config.yaml
dataset: "single English command words and digits, spoken by a formant synthesiser in many voices"
hop_length: 160
drop_path: 0.1
beta2: 0.95
adamw_lr_other_params: 0.0011
adamw_weight_decay_other_params: 0
Rows from block 5, named by matrix and row number. Rows with one number belong to one channel. Each number is 500 + 50 x the weight over its row's rms, rounded and kept within 0 to 999. All counts start at 0. Numbers have three digits each. After the name is the row's rms in percent of the matrix's.
# convs0: first 3x3 conv (model.blocks.5.convs.0.weight, 288x288x3x3), inputs 168-179, a 3x3 kernel for each
# convs1: second 3x3 conv (model.blocks.5.convs.1.weight, 288x288x3x3, transposed), outputs 168-179, a 3x3 kernel for each
convs0.155 108:490351361454442484326509440514577481521494450538444417598468590463451432475404459428491494495482510506498493490491473468435486575466429529419586568468522508509559504504561508507575535451564470492428430555536418514485492493527529581566549589452515531549459413521500464508490537522520566448479529524471518507490455518492448456
convs1.155 108:516551576615516434606568532474504439529499458508479492477613499516501473488547411535540512434436501506419526496470466492519543530563473504482524516614482481632502494446575466489481493488516483483523502466498513489468495487507426441454476475457509579509486545502449447493494501515457436491516420482529606481489586555445512506
convs0.156 084:581470484532509536444539510516509557547522552504597473509522496542489543423446532518509556465462513477511517440458500545569525513375472538570572580490469440433459459407513536539482529424514466482448542438481579522448586395505557484496451531485425380464525517532516574515464486494587402468464466543497510462430462573509470398
convs1.156 086:562532482512548541604507553476442473513483489464533511411481547509497433622467487457484521507488475466467521472613431433474459497488529526538497536563451473515438465564488542518470463545440589419395447567462488483538435461553509564498565592485478462488490509454548559523495529524450515484493391523586450447513577541500526526
convs0.157 096:508544460539568435429432560479547482403615529452549514506409522565525451456515476475491481429603533506549539446470439482484473454407450566448489574500480525503454522461493546479509500487467461480533505501501474494491630490526458572535475514464469424505429522507537451484416470490458533588545494541521484486536446463441494591
convs1.157 095:489553551539487455600467364469476519452444493488525539503491554555528475481450496526515458519511534553481541542514522444479461494501508514479472545493442492523397557467508478431582498519428531513519515446521467526442505537564513558481445432483464580472547489492524522567455498444515449391586482499412518465560543532470580403
convs0.158 097:418398497564491395390454460465557442566474530544560447563505525465509586457562457498469486537468522514541492501571484521432472473492460472483440530465486399351490427423474574491557520562484492503466485520453497588482534414490447501474535446491482494464450518569518458480461487353502511479544555504539487532461399539505453502
convs1.158 101:485451567583553561578741454523514496483448473541458541531487485450515489474474478455347397526413508501465471533497528473559515510478536558503501443421583531561473532466370491508487491587507475508496514549527486509438524602498460525513537547457503516462495482502529509539459533535617528540458467510531486494476485504583555488
convs0.159 107:570412469588568409532534413500498494471520467522532485491553488534545569510539523456512464463515606554487571505506573438579505541530464438454536549508523455620528501352599531420534516396502461489444539447459505465453508455548472481457499583447473503620423495446465549424497586465432430517463472560516610409493438475547491490
convs1.159 107:530490568522498507423395508574505521548539539449545516473484460454486491468413515475509523403512500537535522520474444528444479531510504464500529405510454543414479493549538441564508484565473447518494449519534512494516555429502460481485552531472474525448524516466481453509481513552495544485515506532453507495554503534579403498
convs0.160 110:518430509475471517565522460445481511485455519516514567467558487488418465490516458464483491511490421474477495517482528457543521482533517522407540461463434545457397528551429519467467512516504488573499476512503445420405466519583522491472501420476468496493482488475408425433529559577488503501541480563484481492588545594479601498
convs1.160 117:508508529551477427542451432486473499447527544455518580466447450551575559496480485531570523462504503456480478531458516472515529510472542445374482468479457497494500519511582482455404569518498511469456509452560474461507503523477524419559491468519524527505539539484483471508554510460501490569457483484464312507419482477510565491
convs0.161 084:584461530513525508530503442474542500461586491471447577454500403484532507520520477607549519528576405499460467412548524470542510500481430451435378509486450479532510476507504465557547540544535528487452509570500557507491432509589382438529551389505467465497473515499443519514461557549508558495537409460497525550498481513531508372
convs1.161 085:609461485513467568544485411392450579402544524453473499600464501504474552609544466491458569440469499473499446532492461450454537482430574457433483522537513511486497491403481508608462457492553501582409512544514474456547484579508489522562474462607527542519506524500456555518497513487468537608389442496519526532517551452458541504
convs0.162 111:582543417477575407417378593470537474513550527501593399480470468491555505480497492468511454554479466523525528466496509480527522527454460516525463507473440497456555493578539494506468533510584448455473468468514468446442504512488530572554588525473515448540468542479451461558435543515503601477535600534526559491492539479509569516
convs1.162 100:565448433520514505445565514492522565480491526478526512485488572501575482505553535464490517419554516479528452528517481498521561506504510517490447595529402535459425480514477504512527512476519512467522478503501503498524461478488550452483523438493485493524511454540477497490432391438502429564509541458465462554418502478529466499
convs0.163 090:548395413489445502550527404488506465539532480599457453465500499549530506530535457476457432530505516491552492553413509484449496541505458535520513478515503435548502526455482503421511558498517502484572479497504498525539459500529526450469577543426435417549481503526600521562503500449473525547508531561541534516508471564503493439
convs1.163 091:546461460415560504614464375472512473581472467545480432555521542451517505526383448528512478501524461494584478437509497475511551499469503515457523535454546492585555481456458497477562529480505522446511536513445498584544480487489503506557476447448508560486503513475544557546417496446500420521571520576467553479515553420410471510
convs0.164 122:576393504506501507541500471469473583511625476531512467519528471442539429509500524430572548509476468434585469542529513495515518516481530474420493527447476538526556510528489556415537423510546428456496453445531489511488548522546585494537431497468516479496506509493530430535502433513510556502496589522479483535424564534581417447
convs1.164 118:484478443576413549474478497526473449512462371468505481481427527492494569523502477526382463492506604457492537527572424527488480508466562491521399496483505466506500506521521484494498506509540502529447457498536495535548494477538500463550469489460504496535470518552508470476483535502522405573421539482497545452515446536498530535
convs0.165 085:496418549456504551583525463358383506435397462427468565457430489438476513464503532517468467463529509448474525444529456528498546519613456587457500541529494538451515449482533517497512459539514465558493452473470524482461526384533484469477463448530474498498514477469417446553512493565497529505454378469554553534492563482417564528
convs1.165 083:401491489577494557431580388494498549471501632533496531566484511536471473574536496541499501472545507492474418458414447538506455480456467515554557500533463536517493415507488545483492521500469541440500554551516533493553497489583534471410479499451498525509523509432532435518499572498436491488463444520532474527467481528438488448
convs0.166 130:456582633503545205508582637463462486507510462540518502510497477515528437480535602527544491489565509453446491531453485482533540504471447523527573523630574535502512518503536461478510524523460560568484502490552545455504447556393518501528442474476542489551493536490565465524504500515568540480479513543527469458533481485510527613
convs1.166 125:334403456623531477284391585457467496530550509496491503441434474494463529528515460530549545482437519499479454495533478463545551501565498491497471448391475463562402548498476526486525480477482512530484493498484479499500505530507546486512456534481525495462512504515510480428515483517465428489517502490507462422498410545377502467
convs0.167 085:431539532490487476556555489473555517477484517541486526493553505563561456508422495526479465491487431588521476557535487458526365514540485560546482590521437510528592474541520433519450444488515515507528526560558502480459457505571524446458567501433492520496440456574435492493557399473502491452466615523568473499493480574541572445
convs1.167 085:536434537521532422342482517517522520493497582514516505418517504435499541449555532454493442481438538527469481477533443484528439468470510459504431573520410540525468531449451531603542481469479537550465506540512522478489502493504466492502450526503516381605467496460595452502453457571522539464574568510519493487437551538551490442
convs0.168 099:449478557514534612567531489504471485498516522566551531568446518530552505450543521447489543516492592530439493527469504514541529445538454478600480535527578500555515472387443498517489561384499486533505518502503469484484499535413498659472506600509569458531507497457559528537561483522478490635505540491553499466457425408536504577
convs1.168 097:562421465447544563563544557500468499476565463594557544518519523522399499529531437490487495445497421492486550451469513502486533475555556477504511459562560540496464546509417539550450593543523519509520506527498442473524566468483605411550479473501525499575510462469417482478514477496495453551537447511508604481443583538574533512
convs0.169 092:492469517414554498478476593455541483481539496514481451536495461537490456555513502481512517551515544457464487489527457520551478517506516436597467511584523481458390462595589487482443488444502437524440471511456499552496532525528504564557489537482492464458416616490453559525533559538431535576510507545560599512437495613375484549
convs1.169 098:482471528425461528433523566506495511496489412501494513510516500505499536568537463492542533480519443527495461477459491485467448577447547576501426467429381476440468506568502578459447481520506518498516467509534525440503446415488472458513521504469551509527512506508536516490495506493563502496577387452485491483533441530559455494
convs0.170 118:475495459528430555524419541495594551602501533470525483513513469529538515492573519570513529444545481432536500536584506514554507509535504440577475498541491531462466459502461424518432468606530450510450529562550493496549507494584535456474456496550504558493568487510454483503462451479487425492508508475491382582489443518568393484
convs1.170 108:494484595474475581512520470473477563451510504500481544499422468474442508520481467507471508534398533518581485506507519501534523501491480554500434503481525478535486437450546457485528499488420442510476497463447508480510495518481510554442523584431522506497439486478567467499534485484547548551487441486453524453521475525425492462
convs0.171 109:631602502499538553424526543515484537522524425510523441491544494471453467540432593512482469473474543485579508484480585483522521506485546517538565453565514503468561556482552467482507535473521469505528525446571475551575424474507462522475476486526537539471464498478466426518510572524492494597523542416555466465563415415442454416
convs1.171 101:416478542483501478555419532481486524523480444491479518530439535556505496503496455484469432489510513559495542441471514464492564463448498527570533481415500519487445520563509510548526421478439477480511433502481549513502495586471503518470512476548516559504520594496504514491545539553509518546424412451457554530592473406540488473
convs0.172 107:359442467698671540427532360509532466567431497437488407522561493468414453512526446503514533472449529531497440475451401520534588463522512473521588505486585443621492482472515474501523526457480551511486465544498461457504553426545517452522487502476498485522521543525537477484577500517519452558489511505485536532462490495514508532
convs1.172 106:578466567487262312381544631554435494491531489507551502485540453511545504529479579583546551445565520430414391486473528492484482575579535517363448449499541456531534535489517407486557474496514467570492481452517469457463495442550492489515564602528531550518541416479453425430552480514503412465435446417514506504583506497479460602
convs0.173 102:581563544490539524594448482585493498485472396488461448504502574521459547564391555543502476495545440555537514481539518492559486546620526512480520466502536554501506540432511489499412543514426488526521490615507515540499499548527464514480535623483551521489462540502520610539497471472541441591457403516537430437519532579519433392
convs1.173 097:492483465489469421454419413512455499508519505549540494565555476494547526403524504547452493511461511506607516500460535515440489553463523515543489574533548536539591483598494514494462627468520493481474495435495487562528536523560521430612452458478535507513503508561500492452576511502399455499450508513549545479549529493503563516
convs0.174 106:527394490492480378330479395511490520458439580592500460506512387524434556477532455524492500549504512471553551480557507470506567504498478534539500467480484475670512447515487562553502545548490443546513472511518519474505554489437429542511576510421455529540558485489572459549466495503485460518549477489494502494519466449585452512
convs1.174 110:599545598344331350397495394541561418482525472477511531438461474515492486491489505502485480507483486412432443518511548483475483466564534478460413482519511504503484510467452465454545456462505565482520557489478498445464454471454490412489486595548469538514528488530467452491401552428530525523476538505508525442540532457511485525
convs0.175 099:510567500444483354453399515487462484458492500465454508493514502572535527455545449505537429476465540499546471494516498513564429529477548508447477472434413494446508458440505524525454500443454534496433495479505521550517427469492544580581473406497476460465469441464449492556417566531575498485508449421481391456606568606551461452
convs1.175 098:465450482676362457474530566488487494486450487501501483462457589542499481459564566534486516491481419505556448519508474492417463497471471520532547556484444464497560511488506557477434543545517478441514525552469523459499538580551510479514506665550492530512499509545534494478488533451431344491429490481434549449440303429487527460
convs0.176 097:396386472501513492505498544507594556454549531520520532497452479504521516538563518460454506591604547510434395523532519555523550463458475558520491506476439479465478467519480540475586492570529502451480516533558437456483543487490468475403535521484453486487464555448490456430473483483549510497521462547530473497522508524576489500
convs1.176 108:551636618441397403393296312575451467451453435497493412472552496511520496531557427507565506545535513527563596479489543536468440480487517500455432493383477502504486521511422516554590505454588513491466464501474513562438470460479544524492512527461521473489498442451505454523548560556592462496503464466521413455504593521503498547
convs0.177 101:490554447538454471506433537510428498531528519473459509487515495464505585551479539514563495496504547495538520482527526574634468558506516569566569555544524428516476503483431433564478462399536457498469537582538484520532394515498408582543403570428561438562474533599526484518471544418503644463514542473489515564526435518527562526
convs1.177 096:526383544476533493615538542517515564477450467537559466484571490371557509477445515506504488550484569553455472574473546475443468455508485427497509513531509501451521484456520458521541531502417478446516466459479510539454513387595499493477537587512481462536484433546524482489493456500559486476507495488474404477559516577484504456
convs0.178 093:500559448508509616531500512489563533466534541473460485477536542537570480509541467474511478540524499487483496469501462555495542487519403531453584496525398526447594460525461409513456549536464519482497546538511508499554506497438480483603508447434506536557416474511489483521480440456509531527484563540456524464453334575430465493
convs1.178 098:574591407438451608620360441498507496548505543470510553561482518500488499508487509452488505519532452504525464533471497478442489515472492490520462492479552463489455554501496477401488492489489456518487537422432474502455477554457474563479553482449504424557501584490456521507500466527479480516528571474468586432500545586515542533
convs0.179 092:674494461452681575471491561501436543534497506524525495500503494528543575538498410506497423456473483478497611544511578482521569454480464487547522505531443438485497558552499474466505486477509454520512524487425519492541431572482459509482574453502473536494528491565472485459549428456482482541434586532553541470480445523405357443
convs1.179 096:428540455485296556564505287467451496487447499507532440634429420429497516485531489392425514553575475476507481535464522465495586500489430514426552472503513505410477482546540491480588570502490511547536538510454447478482529444510442505418465491533466446509503464496489490500522398533511569572441530541559632533530468561487489441
convs0.180 106:356434452436360599463462497426445582484463532529505493450505487384455538554506523456478510456460488491534481560515439609502453552551483504511593512520431484455522485509505498516477525461445469543541534524547487377471480516517521448517528528544465527502523474481503536557494492434476531561553549562529458519448520527499484486
convs1.180 109:584661375452534493498493561530495474492489439489495479577510470484576573465509513515560483484483600532504424464453459558491454487489535490522511533479483488486492398515527561482531492532453516545522492585510523497517542473546505585562490376489526525464480528529476478536491457560459512527612481459514507429523548600548460592
convs0.181 085:489526460484510521517489516490423509501448471474557518514467506458465463610361472417544474512445557473490501503469513445551420454434386483488505481488553443558498533484455594493503550441476463502489478506520477484432534561450586513481511503585476458517512488562478600505512490449490505502419536599461569486454541454547424492
convs1.181 087:464551554575579440562609488474457485513475542522535527476561430553466471503537455444525515515547549551569573494460518527521494498541484423454456536586634419482521535486434498548468559477535533507502474493498500469538474465546540515439538537410499479525507486443500545503475531480547535513490491421490434526454551542550418510
convs0.182 090:432519562552459499394451453474547517472526518483515501451525531479518567524495517400473509461520512534538506535497601516493508523555503527486412487473430537524588506458471530553494475473533447484523512550485536610564502506492506531460418617481478552471514467464515506444420587482541493474492556543541595602590563588522490508
convs1.182 094:438401309574573561552530640533519510544473501483525546461469431404440514502450477555479536441438498432517472476463503476501503478507508531511413520468408576484413491521485475493499554446622467491457516482548486463494540467549456491480469463497556472445528501450495468527477488602477440513486468558497454519531495440454497435
convs0.183 112:368623486512517440462569537544502501383598519519512549516503494446514561466532457539524524542411492510497555506414515480551476477431483507481521396437535460440462568549416494536552519534438437480514492573607486504565513451526576536467480559489491514522478531495503466486496484437549641451458567545484595512507452484488550497
convs1.183 114:485493491666448539513401610488465464497463536451512482512539488479448483530464523489478502476522521502502526470524520494467507508522500484542557491478596464539447482476601464485546497496461453504569428502567489501545523459493550529452457474467442504450498554501515518523480471507457457552505537493460623468463517563549452475
convs0.184 084:517521559540481457375518566468500541469544455483479516537532544465456575501450474453458465491484518448533500560500377561400498454542479486503427561568590457510436516541528425522444481507546448542451514464505512541604456462535529644442373510435469494414561495446553473574470463500526535475525566479509615573544494389551399476
convs1.184 089:445542552624514508440524456529497468492482476460459497558402507525591451482605497445521488438535457520557484535449522546497446573485474549556432495475490510475476432430472528457468479486494475541464499525590524491478542479594525462497413547549465483485573512515527489450500419440543509437470498541577486429575537514534436473
convs0.185 087:502500575481565446474496378448480513501479597437568583466442470556496492611437540484491574524584477505478522498463509604486489412530521448623494542492379500522529499422479454573435550457516459540532522495566474612435513444490501453502465500435520458454518495471539504518509534581519539478606515476553530522550590536545560530
convs1.185 090:591433474577428536354494428507412529501489505426529538517576491476470563451469518480451496512538554517439492509521486421521425486482498538478499603530405586438528523503499529447572548531566536412489480543470496532500595438452470615478509500491516553524536488478443508456507512436508426549482541487498448472526435370443540480
convs0.186 115:448337349501501531497557447443500518501616517534588566479479494543569505527548535427482486492457525429453501513446514530474454470445446536492529474535479526524522515578503462444462430524507476492504554594556442468538433459574514481512509499464522486512505459475463589554509567613437458433504558464483494561487535582498505510
convs1.186 105:550518501446555410432399385518459511485470538507471484429540476464545499570610514492472562476486496506446525566514526463472554524514470465478529459448409493431448487503579539577465486421479459545523490485520498523441445492470456484488507520597417387534460570482541513486514490535528505503499426443499494461464389451533439510
convs0.187 113:489489487524493467597461365568438487434513498436499471486495495474515514480505510495449515420500480507462477524441525539506474543446466508459511446510477531475449486486549401553514439466521526485447509517441530492569527434512478540529698403450502541506526477446509553491520454551510548524529588477483541519442509541463521502
convs1.187 115:484508520516469648454515382525441547498475542490513518519534510461518503511578532534550427458495522495518586443522448483479468478520525546472580531439566500537527481499588478437619467507609492495512520493555502444511531570429468499489543557423511476515522477462516455444468546471457490549453496535463518545477404631555445544
convs0.188 107:417510451475549517467536523451491469478459517417496486472410465478487507529594497508386458504556486499508551463575496550495521478481452505609559496524530444600519496476470531579508508462563501468534501513533516482486506458482551441492455544483501495536516517504554513519507481506512600510492582474495476429466458452491533536
convs1.188 097:474575491418482528396365422483525498486495441556469509511539512551602486498564506458470429584490482526572519549543492521551481461512471488442449480496548485497459503482451424492495562556510467546475448485458510486543499395479508531501515397432456497496505456517521474538522481567474458450485527545511471490489519571568562541
convs0.189 114:532370421555551658621799424495579554525421385528498513489480457544495501476544508502456529456522456386547549555509423473473492498509661519587503463475537480462453535563538486498458434487504460527559477504519512500551500461440473450487484496484530474484517501546501511524526458501450486511497483503539540581440590568521476438
convs1.189 121:541159313372420503532696484451469510509535422496445484504493524575510433487537517454593481517476534496490499425565531489536479507506481458385444486529580516470539478484560551593499495486511475498485537487513519524551450663486534517508509559526487486480443497495507535496496655588448483520508541487504496458414454512491517488
convs0.190 093:524550533464507506485472527512558528478514439498484495508624532531477502439435492446485512435483527529475485497513425532427517495517552431442540569465492565501428494606529558520515534462521517531469450533533490421514585486530530521476512538494474612512492455399499471517527586569383444447518598534466477538480432470486660538
convs1.190 096:510526519507484560526531567486530515471467453541474513446592608506490510486473475506525461479480545498519519421487509533581498487466439549458393508461471512455504495534453551403417486428563517493524529519539485452426535483578456539477462564459493497459562515485484507558441455509493612603481482438503521444550436425578494445
convs0.191 106:504567526462621517478567479526415504438452528504459512450559476487457510521446540527525498511528530498559532519538612466566530572576501531614565487558542586448455458424482491459572512528506474535555495531485566557495504392446523515516465440544475523484477587485527528530532458498475537486486631554490435485434456481543475590
convs1.191 095:537461525473421577407550403510527514491512494535502546513583534521526531542496467493501499526449463506568478512571516467508501467410548580486425489471534511425535443499522508561544548529521489503485509533508479517483486501548402458506512476481470446448527508479494469497443501468419519415494596435499502549438594540476560457
convs0.192 107:466453509537545501455527527486485507506523449494484495485516484483455524471503436539550467488568487463462553487488472565535535505518502569570553478496447492562508493466428563456529539474488504508454491505506531532570484477517574540509496496491523555524478445525478524487466582513452382459452586495488578513449442504512412478
convs1.192 122:494495559525561506460581492529554530497448430525501434535531544475506601495474484517519506529464518523563462493464445481445478529473495461399460535490400531554465461560477512409433452541554531519552497542512534556472506515471432357481502487507509619530457447486480406442424616478535511472473440524475452535490482521483512479
convs0.193 112:540549556550540471535372426477575445433396480502432419561567483444467500487377495552591519523535538561569520471500531514563487490648533524478603509485571524475515478279409520510475609398454444506463442517453495563480521533531510451510579488431503633504440499537537482534430429487447488502586512516464502539467528412518459425
convs1.193 109:520659469510492516550417467487558474499536500530416516462391498567563553554646481470516442468461505479496437428396508470443518451528510482471512459533493455487482504610483571504481525551557498466498536563551503528534501527448457494528457515445501560515520419465417420544533564552433482541529510499521380482534531486450527506
convs0.194 113:560465477470501405448502615489492453467354420439475546431517445496524553481501568507511518444473465531496506502444573481483534472540464553530469438594478491525567500482477513447519516566481522492439508510532548478471542468508589505508462461557481514458506552396588555488476435524492485542465559488468457474463443561433512450
convs1.194 120:340482541553558482479577465446489503493527497541558488512409525508499484502542551542528446569430426486486521519535501515435550484533509442546530499461525516460467523478536451540518540421507514549533473467453516496464474559467561408500531517518484495484519455499571504529511552517491472451539498523472513543584492540488513585
convs0.195 084:466417493612517465564392515475508471391549469561517460568520526529493557502526516548479407397439424478554528503505489418431518491456462471460462460508437543447576435546523390509506431483510453486489528515505493523430529451460465527502494453496527534501445483497490498528565545448536543527533547519449500435625516561552547437
convs1.195 085:549547567520553403504516491450452510502437534533483510511519548434476570524487449413523529480593535552557528528534561480502555498602489459552436538496442504444540547451559518489584478475529468480551466473512557536473491536456548530499597493458536466488442519521472560455521472531522536484506443513517593490523531449492544494
convs0.196 093:538468525477494423472480492521452459530446439508513550506493558466510587481532468558491517518491455477349594519519471460446563506474404523603471592467506523500481512477505472407540451386491506517466509583463454467427437451405492581463551523426474541536531454489497549446526483554428569465572559494488547510449474416489550435
convs1.196 097:464490477501452520562551388488494511501497571507514493514513513485627534467513485442514476430583489472505454549525505535547557552486548409521529462519493474464465396581519530500525479404512512522501498465464513483512519398501429457554496534565469460493546549490452461484545442527543496531530479475483495496482520463519473456
convs0.197 093:498565653545486562549519588490513522510442415461493611536512436550458504612566512469476532465461481463392484482510506540478517476484580462577528522484441511520497494473568533550512457519529443531506395475425521485504513527458549506554463505530542455483535567513424485514467511492435412556520536554523554435429530495493410524
convs1.197 094:557560554599502529582507541480437500532550506500447471506545415552518426528529492502550519529517469417521575481500527529530542522467552425507510485540468497496517497469516481446535438498501498471545553510518529494506466529526453532461478496399509454517452472468517525502519450535461538525605452462581515546496479462565464400
convs0.198 087:473438439444453514365428597531505484506497507470519498529452472471478466493527444556457506558425473437519502482570465536549534516565490478509488471508550487542495404504510437548559570528514538491489578534611557511673459411579473401529609454466526530567534524539525516541438487468481548483469521502486556471545476403511602453
convs1.198 089:392589473497527551549601454449492471446537563488475507515440477556439556497512469457515520536544428546513464462472539459441446525445441533550470397511560501502492510560475450584492559612496439505529382491466445447478535499507502518510442529525422492436404468449487467488452469561437479485512529482554377433526501511579446447
convs0.199 087:586463432535503523622457502442425510533506488552541455531485632545524516577513551602520557492447502473417433511574549464522432520420576522396454449514563498521482531532555553495530491523546470417461459470518482541519515505450496531520471528518571474544522469532485448488513489450446476518489383494533435447502444458465466453
convs1.199 087:531560450483566455621533483526456519512431559502473525469464483496477485478489546504508518480490475443438452506553432514538526498537468478435552471523514559591458468545492481555483543522444515468526446530497474457426504536522511483450516499551481545489517480480516482471520630570543528476562541450470526438534619471538483510
convs0.200 102:505497510401573494588443422514543502435390460474512510556400473513499480480443504487523464470493536420478505519452502484501468392491498515511512502607453551557479563540510482479531494487464547516471566565466461487534540494533435571494529435426516526483533543536524521464522539488558519528589461465475499480443460550432486596
convs1.200 106:463537477281439585745516376507568477523575523496443477443452520488524513510537467500618500503527474484515551478454556468477504515503506510373521498459524562500392467566518552481429486435453547526469493467499524479458466521473558522465491537581484527485485472456533477507486510436458423458475515517528449538430548473525507498
convs0.201 097:534538503574515508519454553554444460580552527478423472479484530530568544576456440527433480452550496520461509520518440440504532550428460514506520557452525522531536556580520494479401494417616503523472474478571378471440455511500581596511438421499412433474557485594479546423559471489481582563567567541505467549434576436543433543
convs1.201 094:549540477445487522524542513526580466499496493497551460499560521557494531487462495545554564513463498541590540522576523498484485535482456516431459525552535522461494484492492487524461474492521527531568447501475533468439480465559572401477459438481491524524502480468519573497475517510451412451504442494504525507491438489471559433
convs0.202 122:577536497350486518584427472423448509526482554565609514479461516560483428536557494568448508482417462497543499436530553495452483533460526471558493469594551528543512516471534578477490444568533486527595524456515600536479416432491548487493644517494557500555517484468442532479528629446454471504477405552551409447511499509469464468
convs1.202 118:560530392402507660529351441488537504450510524494448586462487510547444473525529504475478517524556430459510467541531462437505536524520526463533485436431511424496553528494535502510478574518528541512468521543517453493497471483439541508456560532503531496515478504492462463485472508509562519436417465516566514467458521538483553496
convs0.203 087:466525411464512454566451528559489443463463534543530493517435536442462339459452498471458443479546527574492515433493501461480463516462526503473525465548568515539510487513467510463570439466496504582492443529525517530459482507506564528527525563461476487534530513498542535543427506507591599470514539507505499519546502481498433518
convs1.203 079:537465537453556418440598610541406579444355530443448475486549527623362458523494520465487525524439546533481462514435385527509505491577448503486515476492481448539552513435515424515517539446477498491468475442490553548543490443521481476447474493538472475531477603551572490471554493509519484440590485484522515526502495499454510516
convs0.204 084:477492616546541632593525543521571546516497443479482458499596553512571424457498505454455446502525546478533431431496500466471602390502444489577465503516453571459550482438508526490534497507402468576534519576567526509486512494489522519535585504520511519548473458493556486415484481518569544539501540521584473503505567567474451472
convs1.204 080:506546439413483581567530526479509460490549523480505517518532582563544546460504604525498493478487497567537485483537516440503575543480467426559529503460557447515527575496521488557526522453550519501526490426491534498473407508520515558436561564445550471534531465497473481518542417529495574562513500583514545557497457547515511485
convs0.205 099:464450469523546541445558422486536508541509510513471507488510457438526487470569544455529553483520549517494477504440534475411519489600439442453444540442464519547573432490424477559474467446470518434486488466467425496475527503634536531393568410498592532549508535508456469487556517508479427523480497470492595576516489484545455452
convs1.205 102:425408582573636401400427543485581509458505493486456513474440496544540500503428481569557414380448578515525533487538485479556557480503477457558522537422520426501535509580532508462542476542556541506490510501502482603506553532471493474483417484406519489461464527523468515455490522476414474462468499532486505409601594434383428582
convs0.206 107:390461471633539565512470510544573541475409547399470542492534509554447530481482510455475494431510500535534512525571460507416485558491523558479565517504514405457514449423486545597514539378488449417516464558547483499445438432541521448536454478509433485529533451506437511554450452457455484550540553577519476412400469601551531500
convs1.206 103:531521504519465488453390292527451535526520507457549540454531507452511517496425551478475536591541539530494544508491480510576461510480451527510515453420430456485479564436501526438422573549522475491521504499536506506478528391567409519432451538475462503499484505478475522508481484362430482511492516546508475416525456584512515566
convs0.207 105:492396592531487466474630438541454522471547539520478538462508505532561466486576488483423504469438575531447500431546493556482622446510425516473545437533503502551478471481501544508473454468549472533475525591488514571498474525526508474485509477605515578478410395514503492429509550511407505487471517553471488501514418593498443406
convs1.207 115:567343457502448428373587562517540463469486481489449500473498502471501445518540531484440463442513536516569513513473447438420512502464542509451518550476489502487477440507524534438483445487538516435522464460476449465505430537547507502505501484520562462454528502484560541496439447499515429532440457537547517461474470458461490512
convs0.208 113:465526523523504476482464399456507572495510582499512538533530527501464446537575470508455499519432543546472512514495501504567468516438480497509544570446485517506395509573558503624449543482491477473501451534481525469449506613431601507525408591514543486496508540490470468516555497540504415492399521463482493547543488437484417510
convs1.208 116:367361482546574514657566474522493482454558490464483555539491453528509502450452517501558483459568516549517498595560486518463495420541469480490509493572457426501521477505549491463522487468513506495505468517494520510506504514500551462446485531543511520549561489466529539515468562534644565476522340412450550547606472525478486491
convs0.209 098:505369447528592491452429493466523423499455523445430513464543493542510479443531519536432529421454482538496579504429437502480562447517469526471535483519532564549463446557540501561505450543485543559463538438583464485512542443495571464528489421518470506542387538451468509557518450526499536478459484500460448514472567435623479530
convs1.209 103:493463402489470506677617578450526500512429515559459428520514491488480440544469464485476463522511520455537524463467450532470500541473556502465469531478537434420479503497469469436507450497423493505477479574500531537491491508545551588438525589558494508482518451527491564466553500465538571503449525420425529411538580443515492489
convs0.210 102:492475438474560455464379514476479486440536516533496464526487513515440482527491484497541527510466478537459456452482500499503506533554481511482494537557448451408502473505562504499491489548558499486524520430465613554454514562516520477573440470523495533537555548523528487554514469509545515523387575521508443516496533512529422504
convs1.210 113:539446509535553490516469480499484530491506521572482546485527512537542551497505459518594523504524471511503549515537513532528465504505521504505534511521457517476507441639446481313528491488505532457524473498471492503571498559438478486460487478481470382553473556421486499465559416547486470439486540560516535512537429530473538529
convs0.211 091:570449491510554513446452502479499497559497512527444488545515563491482533457453533567518474530491418494459398509479515432498533492529513534458503439528544446476454560515499445564483485439446470559509502511487543499473506526497451525487517449483498568496585538487444440423496492498469549517550469569505609474494544488451597524
convs1.211 095:477420420573572480521528415469516459466489422517482556494515520466568533487521484520487473522442499605476600494496566471509465496558470445523470387523542534524466504513485531463531454549456491564528501488469477492520549494460525506414538446461513547548507514489471437475504522543456534480557550493543490467523593556452498551
convs0.212 096:514386487574623525462537540443465407525499470493560437521581454532478383481566449441418513510475454502502456472475484464513468463485521527481548472525515453474480453520533447433530520483522498522495508493527410475486491459476537557529480532507500544520486418474420518517518553575419411437505497524483444545516496526512484451
convs1.212 094:565564569549538519479608429494506529485465508499498497458493492582451514506451534577480493489460581493474552526526632506491555558535486597513529459496519474581541447558472477412532472566547499545565564522429493529505567527555474468545475516437502459477491523494463420533493492569557550603427456419494527527439425467551489520
convs0.213 093:483496322601552402478526511412532508485508562487520581541437385542459525530519417549503510478538478481517512559486465426484423451588502429448473402470431482513558558483466488562498510486545621552583520478562599504535518419557469403458485437489512462551550492513517481481484541531600470510536471501450522478526519496452481449
convs1.213 097:483579475634464442676578359500498540479504517513501484442553524463493542479495521579478463442507558487522555490463499464489483490504448427519490495544547526546523461471542477472542530466435443488372458475464519494469568561535535481490462433516502494528491475441485498560545443447485508501504436489507457513477488506509467492
convs0.214 084:611525515431558446520635492439458514510477530476529572504489571465503579505423430468429464403454441494502481460521534463444547435492534461477505467436463533441481449481587546488455568501396538575453532509453452551516519422544512436415438530427451468490568509385456457456538615443548578494510496509491468584514453520568538479
convs1.214 084:541467363474497476462500482400445485462567480474545525481592525457399520517448511477481492497543554545528510440411471441501457544474466496460394468581513523551527601529440535497441424541569543484546541497387476456455557506577589482514490573489504518468566499449465520491438484516496461543539386459516497427521531489471487427
convs0.215 101:453478432552480537517426446464522457573542560535467425499561406550586496463513482545511474542519483546434511504416485492574534480431518492455418476462519492492508534374576474587485506513551449513513536508525526469512527599547466538491527462482517456524414483529480522574574469525491562505517481544441455446526446455558512473
convs1.215 099:486608473392508513499459501497531473413526447489507509524471521506386501569552501481471461557556491466546566473504580516453494474511448515521460474566590414564507500500465463502521430577488450539470463552449529472520546518460515486513435479452436495508487477579513446518531423481472460512511475436495533443569403493512601522